From a checkpoint of a small spectrogram diffusion model.
Model: 10.1M parameters, log mel input, arch dit, norm rmsnorm, activation swiglu, moe top_k, num experts 16, patch size [8, 8], layers 14, width 128.
Rows from block 7 of a small spectrogram diffusion model, named by matrix and row number. Rows with one number within an expert belong to one neuron, the router's apart. Each number is 128 + 32 x the weight over its row's rms, rounded and kept within 0 to 255. All counts start at 0. Numbers have three digits each.
After each expert's rows are labels from the 100 clips, of 14976 (inputs lightly noised), where the router gives the expert most weight on average: "strongest on" is what is common among them. Only what is clearly more common there than usual is listed. The data: chords played on synthesised instruments.
# router: router (model.blocks.7.mlp.router.weight, 16x128, trained with AdamW), inputs 0-127
# gate: expert gate (model.blocks.7.mlp.gate, 16x128x128), inputs 0-127
# up: expert up (model.blocks.7.mlp.up, 16x128x128), inputs 0-127
# down: expert down (model.blocks.7.mlp.down, 16x128x128, transposed), outputs 0-127

# expert 1
router.1:063111107100107100135130136170121137137140082055083124127171078097083092139136137123105086111174119122219086140067119081165156164158184064136137125096146136134081080142103108131128128141106115076130151150145132080161111179107133067136167117154106153134115159131146109156172111063132158109135102130167063128122078141136107153099068147200146158107151143168160161163156178088089137145127
gate.9:128128128128167128128128128064128099128086136161066140128128130052128187144160128215128128128097128131128193128128075098128043128173076170128128128087090081174110186128128135219154131128209128107133133128160173078088128037166135128128128128128128106128128128109123156135112070128128128128128153128128128075128084128174128195128150128130112077128078128125128128099033128128128128128128
up.9:099128128128128048161136112128128138128128128128193128128129128128128117165059022128078156128128128087128128128201128153128170128128128089211193111128166128083128128201128086106128128128128220079128128103128128115128128128128180128183128128128128168128150128187174129164128128128054128140188128162153128080128128102162128105110128128084128128128128128168198112128128071059128187110158
down.9:128146128128101228220128128135128128160203077128103128195128203141128128128071128128070128158128192128227128056128128128128133118128128128128108128162059128128128128169128066128087128229090128119128128161128128128128165128128072128140128184128129160128163078084128128128177180128128128090128155128128128081128202128134128128102098060094128128137128128128128128109128106128128128097128
gate.10:128128128085138060128128128170095128154128128128151128118128049128128128143128128077182128128128169128128060184128128128155128128128073128128141087128164128128182128128128166089128128155174128036128154128128128154128107183128094140128068163128081090128128128154171092176128109078128128128180057096191128128096073202128033128128097128128128128024128056090128128128128091128128128128128
up.10:067128143128128104128128107086104162128128109128158128186128083104179147128128151057186128166131193128206128128115128082128156191128128128125128111128128128128146128128128128128096166189128128069128128083202125175128109128128098128143094152128128094128185091166128151199128099128128105128128067128205074111128083165107119128128087142128140128088142069128128128078128128008128128142049
down.10:066109128128122131128080154128128078153128128128128128172128087128110160128083128128128107153073177128020206128173174128093128118041128181128181128112128128128157128128124128128128153128114111192079128128167142102116062128128175150097128046156128128128118128157128128093150128128128060128124128128194084078128195128128086128128064128083064141171128128186136097128128135072128128083128
strongest on: arpeggio; marimba-like; playing: arpeggio down

# expert 11
router.11:122138128123177155152088066101136157126077155129083111151180168132174052112187094089139137069154103078162108158129153131136111120124119156103131127096142138111196130144183140159071167161128114169070175156097131184109088124119076159133129209142126127086146115074161091146167132114099149146152164107105113162115148154108168124051129144115151137109138146197122166062117133175156160122136
gate.4:128162128128179128115128128151099202128156128063076128195128180085077176128177128128098128153177127128128163103128128103097128128126128128077041128180105128128100172128128128128100085081095151128097095128128091198128052091065128104166189128053107128131113128115091100128198121147128113128196128151151177128148077119175128108128165128168128128128138128158171128128077191128115101128128
up.4:128058128128063085128152128096146128128097128204128128082128094128128128112092128128128128143169128128128159128128128128119128121149174189128128103128128104109098128128080117128201128165182133128128047238072098085106170159128128128128081079192128128128128104128086128131050085128128173044128058127128128059128128128128139069128128128081128128128128191128169142140168128128128191134128
down.4:112095128136164128215175167128149127153128096064148128120057128128128128135117083128091128056079184128108128128096082128165128099128150094133128128060158082128098161150073100183073128090128128128075110168128172128086096128073128128128128101135156128161032128128128128188128128128159129133053128128128136128141128128128199067154128088128128192128128155153152128115091061110128160128072
gate.5:128128128143128057128128128128128128166119205098128128090128128128128128128085073128128181128176128128128128128109051128116128128128128175128128128075135128232181133190128230128128128127128128090114128198068128128128128203104111128128128128128168128128128050070185074128128153135128128078092128177101128109204128128141128128128128176128086109128128128044128135128128122128172185079128
up.5:113099128128202076177128084183053128157128099146165128081128065128163128163096128068086123088168128190073128144128128128128128202128128081128128133128084125128071165149128070128169108128128104062143128182184106128056117159128128128202128165152213128126128128128087128157128128156128187071128153148074160131075128128119128128102094128163089128111128128128128128128158128173123090128146
down.5:128185082163159128107128130141103186128128163128128099128161097128128128168188128128150052128128152128188128128128103153079167139128168128128159035047080022079104128128153124172070128128161128128128089143128128128128155128069115128107092096128132128132128128185128189128128128125128128128128128128193153128057128128128128128128031128102128191142128082128124128111133157079101128128051
strongest on: arpeggio; playing: arpeggio down; marimba-like

# expert 0
router.0:130099153171106091129112125131114091164173095079106084080096076104078152155113141088157132147126171122086073053097105135186067136157139108125157136135135068185080079082132131152155096163097079171172082093123135126122149131132175081133130085083131110121112153146117152084148132156176130127106072140106078113110083121128107104195076103151114130196138140097097156185160148139127104112097
gate.3:128128162128142128183095068128155070128095128128128141119155128034209047145143133120128097128144128128160173128128128091128128181122178128187128128082128128128128106128128175128128128128128185159101137145128104184128128189163159134128135073128128128114128128128125128128128128085151180119128127081183128104128128128156128128185114102128086128161128120091128189056193128131137000128092
up.3:194128128149122098128077100109115122128132128078128128076196184128128088128128128066128128139174128188165119128128128128128088145128128128136118128128143128128128128065096128127128179128128244128128079150128091163128053128128128188128137128128128070128103128143128110134128128128128199145223179068133128191142128128128135128128102128128128191128125128128162131128164068170128024128056
down.3:174128128128137147128151160128150128128128128128128096167128156128128128089128041128128128175128160145128128082162066128128128058114103189183138128175128101175093091161128128151105128128153173128178128158070186128152128155128128128158128093163128128066128092164207128112044197193073093128188128013154086128128128128146128105128121128128128128128128127128083128128142128141064167081128
gate.4:128128112128128128164106128109207128151128128082128175128128128083207092128182128094128128090128147104128168128089128128128151128146083128128128128128128128172128063128128069128128074128128128128080128104060128102185171197128083128128178111128087128128173089128150128183128128128128128095101163088196056098177128184128128128132117134127128161170098137128128128128085128112155000128121
up.4:128138128192128105127106150128128194130128128171128128128185133201037190128104148128116128102154098128128128083128203173084056128128141128084128128170128130128096128128178128146128181145059128123130128128101132139128106093128145124161148133128128128065083116128130200128121128173137176152130128128128165159128060091128181128128128128128128032084128128147128040128128098164128206073128
down.4:128070099109133128187171146128128128175135128150128115128206128159128048149159107128055128128128080158134153118219183144128148128128155128185128117188169084128128142158145113166075128182179128128161128091142158174121128143106128096147149159128066128128128128128075076119106128128183128119242164128128090128167080103093105147167137128137128128118128128119074128128128086139096128128047
strongest on: organ-like

# expert 2
router.2:148095168166105099190128153122139120128141133152125156136095166111139123127176111085117094089117139122119137135172169121152112129084139051145125162105119159103116099136109173125116119162161127169180175169096167160122138165168083128140120114132068094176115100125195151083104059127087134112172096141124158121052199193098077071181116074128120147109081167081132150158125071083118158121126
gate.0:128142128057128170101128187128128167096128128128128128047180087128143096107128128128107128128128128081128128172128128160119080057128128128026155128108128104128071128132076128114130132211128052128128128128052158128114125128128150176146128084057098150128110137128145146151095128128179165067128099185156128128082134128128128112128128155128128133128090128010149128128128128179128128203128
up.0:081076128128161159128157128128171128123128234128128128054128096128174128128128101173128128128128111095128181134128128171128102100182173128128128185128089138159128128159162128128140168128128128149128199128068128098128157151063087128128080141071075167157108090128161128172128206133128128128128128168128128161084128105187128143128128128128128085128086129024145128090171096128128227128128
down.0:128066141128129089128128050067128128128128123128128147128150073093143141128027085148128128128161128128062097128070122073142128128128128128128193144128128128173128066113202128128172114128128124128106128128128171128128162128128128128128128152128157123108128148153077198128128064128128128200128128088128128182128045128128128128128136028128128128189128081129128128086051128161148128106207
gate.1:130117128087128144189128128128128095128128089128063128128128156171163139128113128128128128061032128128095099144173128128087128128166128128128156128109128128175173038147128201151128128089192101171187128155128204019091128180128128128162128128128183128128127152181147128128128135151081128128085141075155128128128128203148149128076128128128128073128068128128128128101083128128128100066128
up.1:128112128192128207084128128128128128128201128128128128152128128157128128115100133128128128165128131155128128076128128171128103127113157128128128128128179128128150128219128128024128128128128128055193128128115113050146119128128128118128128128128128157206128128208128049166128218128128148133068058113128128025128128128148095128175128171111128128103108113128128118128166173071166128128128
down.1:128103128150128066148197148128128154149096093126128128128185098128179130119128169111128128145128114177128128128128162189128128128155128070107214128128219128201128069096128128128104087128177128129144135081128128128069128128158237188128141155128155167128128131198138128128087078137090087211128128135060130128123128144128128197121128128128085128128128137155128071128128128128128167128066
strongest on: marimba-like; horn-like

# expert 13
router.13:158116089106138118085121164090191126233154156144102086146116155174136169117139098141127147129192119121099199106138114152081060124143185154121148137097148105126083071157178165122128133150083092179122121218111089087134139136147113119114094142146128115101106168148117172105156114122128133161085142158081127148112090127085177125138113093120139118154154108131129101198112153135183183074181
gate.4:128128128098128128128108235128128128128128075128091128128128092204128155128076128111128128121136128128068092128107128255128128128238120128128128043091078143140128041128128049128109218128179128117128128128128128128074099128128092131128128079111128176128128128128128128138128128128128186128128084128128166160090152128128114128128128128128128128128128066128128098180144128128128128069128
up.4:030064120128128111128128061140128128128128128128161128128136173082172099128128128128125128128128106128128128128128033128186000175063157128084128184128099081128086128128128193206128128128133128128128128068128081128128128179128128105128128128128128128128128204128189128154186071128128128089076128156128128077128128128118128128128128128128128128128190122113128128128089128052144128128128
down.4:158128128144128128128073128128104128114080128128113215175128193146128128150128086041137037168142153128099061128128118134137109128128128128128128093139029128128128128128128128128086128128108128153128114122128150128136128132128128128128119128128133128128128128100128079182128128139200128101128106128128147173128128130128123128128100000076128130128128132125169092013128128128128218068102
gate.5:136128128128128150107128128094143128082128128128128129022193011128128128128121128128128128091128218099174170136128135102171081162167128128058128128044128128073065128051147121128103128128138045159128128128128139128050160128128128154071128128128128128128131150134016128128128092128128077128128128128128128128057097128107138128119128128128128128089114128145128128128096142183128128154128
up.5:128128198128128128128097128128128128087095167128151128128128128128128128171101128128128219128184098128128128128128153106128128128128000128128193195128225068128110128053184081128128128128128192128128128128196128128128128075153128128128138128063060166128150128128128130133128128128128128192128128128128081196155128128128128178128123163128128078139128067128128170128058128166128128106128
down.5:101128128128128128128199167084132128128128204128181187128168128128087155128071128205128156119128180128128128128153128060128074122128128091102048128138128128133128128128096160088128128125128150128128128128141089208128191128155158128128128045186128179064128128128085128128128122103128193128128128128233128128128128128128128072073128127128128128108169128128145128118128169194128041087128
strongest on: organ-like; power chord

# expert 7
router.7:170137177098100156113095143139163137167130164118120098117093121141129124116167105091112192106191176122124100161162190147149116144088153108150098133176151144080052153169144133112141151162183146153132118144121140028146117072118146160166111125118090119117127118117114134164145146117144119133193157150121114106194092139129207155070127031103098132117113119098156111151129167156096121071060
gate.6:088128175128128132172057119128187128097186093182164128129124119085128128108052128194128154128090173139157145102090140137099052128105140162128128128119024128164104128063124142122128176135128128128166180117186097168128128119128128087128178134125102099091128128128161128164128128067128135128133128128194116128095128080128128128128164109077128128163129040128128105098128126128120058191069
up.6:128116128128128128128086128128099128129128128104099128128128128174128128128114158085081103128128077109128128128128128099145190128135128077128128035128128121098128084188123128099128128128128090229065092128128091128128128200128128162076055128148128162181164128138144128057128068153128065128052207128190122174128124150128105128128128161128120127123176154128128186157187128128128097059190
down.6:128152070088170086128160068117128132128128104116128128189128128128132139128107132128125040123161114128128095129128128128128177128128128166112186128164215128128128072046179144128170124162128128155131117053128132128161176048128128149173128222128197128128153100122128128105107083128063071180176158128128128128076128127132068201128128128124128116150128165128128128172128159084128138128086
gate.7:133128128128128128128106063067124105000128136128153128128128128128128128090106188128128115128128049153161095072128158128146093128128081128128166177116128060121128128068117182128093080120128128164128122109200128128194128128163165128128128109100094128141128182128128128098177128130198128128128171128128128171128180128169128094168128128128103128074145128128128066128092076128123070128108
up.7:128095137128059128128128147180128078128189128128098154128142128128128128207102141127128096229132128079128166148128128174055128128128103168128071092082096118143100167128128128128159076128131110128177063128165128128062188128128128130044100128074133076128104128128117128128038109135128122057128148128128128128128128128029107160128135128143128128128122187128128175091128128128165070128128
down.7:128128128128128128128128128072153128128155197112185168219128109118125107128128128061116128128128128150140161153197128090105128128095128128128128164170215106128128060125160128154165151065116128122074128020128128128165098118128105128144128128128128191035128142128128128128069131128062128128120128128108128099128087128128128201128167128170030093128128177130115128128172128128128141185138
strongest on: quiet level; horn-like

# expert 4
router.4:159134096104115162129110141132108085133136149107159128141060152150175254103109111102113166077078144142114198053182097108099105126118165062163147141166111093108147108183134088070119075110119157120163099171096132108082099122122151069147129094091165153090090137123130117076133134145142144119101157200109147140107120141061077115142116133116098103141094161145136127182117116157125117139150
gate.4:181128214128128128128128204185128128070128218125128128084107128128128168128128080129128120128114050128128082154160074191040128128147128128128128227128128189166128108128128128074179128128128165128138114128130152137113128128128128164185128128128058215071128128086128168128128128128128128128129125128051096128187128128128128128128128128164128092128078149068128155128128116128128166128128
up.4:128137128128100128128128128128128051143103064150128081191081139170162128123143128135176099128090128128089128128113120128128128061167128128095106128128036128128128081220128177143129128101173138128124112128094128128170080128128128080073094114128199042128128128207128202128128128170128072116128081104128073128163126128128102182128173128128105188103128128128128093128128128128181199128153
down.4:118128128128128107128128194128128128128172128128128093128128128145128066128136128128178128100173148088128128124128128150128200169128151185128128103130201182128128128128053128128103128128222133128128136033056128145126130128087128170142128128205128084156128128178128154191128149183080128128067128193209214173128154128128128085128112128121128128128128128128139128080128167190128128154161
gate.5:158128128089128139119128128128191099164148128110170143128128188154128104128106128128128128206124128128154172157128100128053128091128128090128097128089227128128128110163128128090113089144090170158128128058038091128128213128128122193171128147092128128175191165185128194128114114128128102128128141128128165128128170193081159175128068132111128154073146119128200128165128128128128128128096
up.5:128128094128128128080128075116113128059078128128128143128123163137128097107230128128128117128128112128128128128128128166128128128128058099133128128119236128209120165128128128161092144111128211095074105155124128086128128068155163222103052128171128128106041121091128096128128128077097135128176162138170128128128156128173154128128064160128128113093163137128128133084155129172128093128130
down.5:128128128062092113128128081112128077104139128104103149128128109128128111128054128127128125095128128128173128086115128128083024128105128128128149212109000128146128069128121129088128182128128128089156128128128128104147128128128128128100128196128105078128151110194128154128165128128128128151128128096094128150099081086128129127179128002129092060108128072128128101128128153141132128069134
strongest on: square lead; clarinet-like

# expert 15
router.15:205109151154183101120142134112161107169135200136086172163117121153104124104156116125145074122099173134114115074137173154094131166145132171150141123111119129141129085175109188096117123144162142166023194193084148117145124144126146149160091172145147114192176087127130146099096081164147133140143122076109152084168195102139174104103143106168168060134115127113099136156125126143107086112146
gate.3:170128128213159175128128080111164128128128128082170176128115145201172128146170128128047128128128123128128199128087065128172128112049128128128128177073128125128075182104128167194128057132128170163116124126170083128163128128128128128092110046128128208128128128128128128128117128177096128128128128128163128128094128128128146147128074128128085128162078075128106128143077198128083128128126
up.3:128109201128128174128085128128067108204095128168128144128128128128136128128155255128128128128128128128128128109128128128078169170128128135148128128143083128128168128128128128128128128139155127128128128128128167191173128128128060128128128172085128064128128163155128128092155154149083128128128070078142128180128128110072128208168128114103128157088151176092081160128211070130128099054084
down.3:085128168142128128128128102128128128128128094171128201079128128128128128128097146128128148128128153128129159083128128096148128128149128081128204054142128129128158070032089128177128128077128100128163128128128128128128174070178143114128149128119211069178171128180168118128180153152014195152128082128128136059131128128101128160133117181128128108166128189128128190092128140141128128121110
gate.4:128128128132128128094128128103156128128139128175188128128067128128128147096146128096196128178128128128128159055124128171128128044128228128190128128128128093128128128128128131128128128128128128080182128128097128128128184058075128128124055193097115128128189128089128192161128112114063074128089128128128121128092128085128068054128124128190150142144128128128128128128075128100199189171128
up.4:128128129128128128128187128166083040127128087151128128128128128093128128128128128128092219128107172128128153171128056128128158128128078099128188128093128128121080128117150128106128128048128128207121128174128162174128128128128065128132128128163128146128034155180031128128128098128128128128128096153128123181128128137071194128128086128128128128080128128128095115079195158128128200065128
down.4:128104185108128055128128128128128148128215128128128119128071128112128128177128140128095128128104128055128128149128126128128096086110128128181128128128050128128097128128171128128065122099128128128076128095098188113146128102110128128040128157128201128128079128174094109190128098128128128128128128128193103164128128112175177042128128046093209082128128128128098128128128128072180063128128
strongest on: arpeggio; marimba-like; clipping; text has "clipped"

# expert 12
router.12:148126213123163142125109132142197145163161113099162154114039140155114210116116140102112157115104089149161151137141126128135147147098104152069102092066106140096174156151156099110105126125140139126153106087089175078116173113193111165092110109147133112135119055134156111080177122135127171076109142125160147096151118122101113138176120093118128148133111162146063231173152129152067129111127
gate.4:128128128078140091128118128128128128118197098172114128128116128128128128128134128166128128128128128128128083128128128182112020128128128128128191128128229128141128128082164128128128128128128128128128128170128088128128128128110154128147075047178128128088178219116128133128128056128128088073128172128128042128128128181128128086184128128128203096119059171128169128128050128128168065128141
up.4:198128128128128131128128128128128120176178128051128110153128114156114128109180128128089143128125128128031117128106136097128045128124099128073194128141128128149128128128156128128074094128133128051141056080133118128128128186128128168128128128128128133128166089128184128128128128110128197128097070167128105128177083168185128128179091195111128197174051128128107168171128128155150128062149
down.4:128107128192052175065099128128128157128108128128128128087081071128128128128129188161099128113109080128064128128128128180155080122125107076046069140109073128128128128155128128094128167128128171178092128190160068064097165167128128139086096057128073128111128128128162128128103128128123090122144125128030101128128099182128116138137059171127097128128128087124128113098128128158128128109189
gate.5:118128115128172180081087113106156128128159191083128149128128128134067142128167128128128128128158064128092089152128135128128090128150097129125167198128109128128128140181128128128170138148218110128077176158168128128174115136180136128076128125128163169128039128067128182128128063125116158128075153097128126128101047073128060140132117128178128128128128128145206128071130167098128108128069
up.5:128168153157128100204094128128101107128068107136100087066199130069214128128155128128128197163128058128128128097128128153119128128148128128161128086128128160220101082123128246129128108128125128128128128128080128157128128128128154128128140202128129157113128128192209128128202128130089128160103128128128128174128128128128179129159128058161128128128090128165128128156112128128128167075128
down.5:128198128122128128085043102076128085128089205128128086128128128128128128128128197102083146169128176128128128187134138135128128128106128128128109167128115128128120128128128115189128128128179128103128128128128163069128149075180066059173128090128133232128128128128128166128090067131129177128128223128152152121180145128143095131151167128128141128201160190128118128128128090128097128178181
strongest on: clarinet-like; square lead

# expert 10
router.10:145093148096119152201097146135155088185115073138113118120128105153096112123150155094129092071098145110153113160092117105190161088084128098115113185076141128086129069173097105117062103162191079212115122176107125138132129134090084116111148090110110118197120146176146118111136159118146102114166120070156130128107191128138158058120110089126161184151089125145119179175145122153095118120162
gate.0:128128127128128128124064185128128128104128128128127128128185128098135128057205128128128128128142128128172090120128128128178128128128128102128128069106128128128128128128080128128132163132122127128057161128175128128174128098128128128171241128052208128094128128127128128148219175128128128193183128117128128128128102128128161193128128129128136128088128128128128128164162090226128072222071
up.0:081128128068128128128074180124128159128123128114179173128206172130128089128117128128123128192128192112128129074128178128128128128169164112128136164220113152128123128142066128136090097128128128216128128128128128148255128128128128128128179128080128108177071128128072128137170224128128125144109118128190156128128102046128128128138129128128128094090128128128146119128128139128128110128128
down.0:180128137125109118196128140128128128181043128082128131143229128128128127128085128111094128167128070177130121128128128142213128128094128119127227128128128128128128142128167065126068147173138095128128128140128128128082187164128176154097109109097109139128177128128108130128178128136186128106166128128086128128128128196143193128161112087071087138107052128098104097119115112128128172140062
gate.1:128128128069175080121128128128152184128128128076138103115066128136128128128128128128201128110128128193128121198175096128128082077118128072128128219148070045128128128122128209128128178189128193128128097128128086128128128128128128128105128128128073128128138210128128135089099128068128154045092128128049128128128128128160127185128128204139128128103128128128128167128186127128128128128128
up.1:128128128151106110170128128167117128128128128152128128176157112176128126084185092128100048209128048068157128128195128128128140128128170128128089128128128225102171113128128128182128128128137128128106128128128217074100103113128128150186179128128145169111217085098137097128128128128061128106191128183128128156155134128128145128128099128168042068128128128128128190128128153128128098118128
down.1:128128128194176052184128170128083128103084094128128128137128128128128128071106080128152255128128128117128131093124132128128114128128159120128128128128193132128128133150128211110128128064214128139210128167128098086093128128075087128103128128128193203136094172128136164128088082128168128128100187128104183128139128128128079128128120128169128200119128128128143128130128128085105148161128
strongest on: vibraphone-like; power chord

# expert 9
router.9:185131143149155143122129183078125072188168124124178161137105107163159140184186165158108084101097148117112138134146145137127142111127133155045080068108145136119150128149092113121076166146126140172076117160175150115116124084164172124093073090120148191178135161189112136124166135137112101085164084109141129112068161085100157099115117121162061175097201107153134135141135145086093146107135
gate.3:128128128139095115066128112154092128131128140102128128128103143128128128128128128142066135072178075128128171149128128128128061128128128062000029117128128165180128128204128128128128128141174128131114140128128128128128199148128128128128128128111128128128128135128128194128104128060102128128128189169128132106128128177162124216128181069147128128016128176078128128128128128148128163128128
up.3:128090128109128100084088128060137128181128135128128128128128128128148128144128128128075128128053197058128128128128128128128071128101128128111170184141128128120128180111128128128128128139128110151097137128048128128159184128128129100128128128172128209128128128113128128128175128128230128146164146173096128086099129198225128128173128068079128120055209153128128087128153206143147128128128
down.3:128063128128128147097128126128128128128121128128128219128128076128128128179128128128077085128115101091169128096128088128128128128128128079128128128128205126128128128128128063080128154185048128128120110157128128128163209128101134145210118128128085106031128178128128128128128126128193168128128124128073064128128128128128152128128128038128108128128074050100128128176106150061128071090128
gate.4:128098128128128128132128128128079128072128128123128128128128128091198128141128090128097128128128128128128255092128128128070118199128128093124128128128128128128082080167128120171152128170104101128128128128128128128128080108149128087128161128128092128111128184128212127146180128128213200168128128039128128089128169128128150179118113128128128128227128141110168128128093135128098128206048
up.4:128128166234156128128173128098128128191153128141128134124187094118101145081128153124120142128128207128151128128106128128128164094128128128068128126213169147089128128128128128128088159128133151128093128128201128128110100128213053160140135179114120128128128057110096128147165180117128128131153128128128128128095148151128177124128128014128205107128081129128052164128141112124128117064124
down.4:128091028135165128135161128142128128128225069174128068128097163128128128163211128116128128128136128128128197098128162128128155128207128128128073067128216158128128128128128128128128128227128150128113128128066128079128128166095128128152093128128088128128107191128128120195128128128128137128197128154119128128128128072095157141128099152128157163128118088128097146083128128059128180128133
strongest on: square lead; vibraphone-like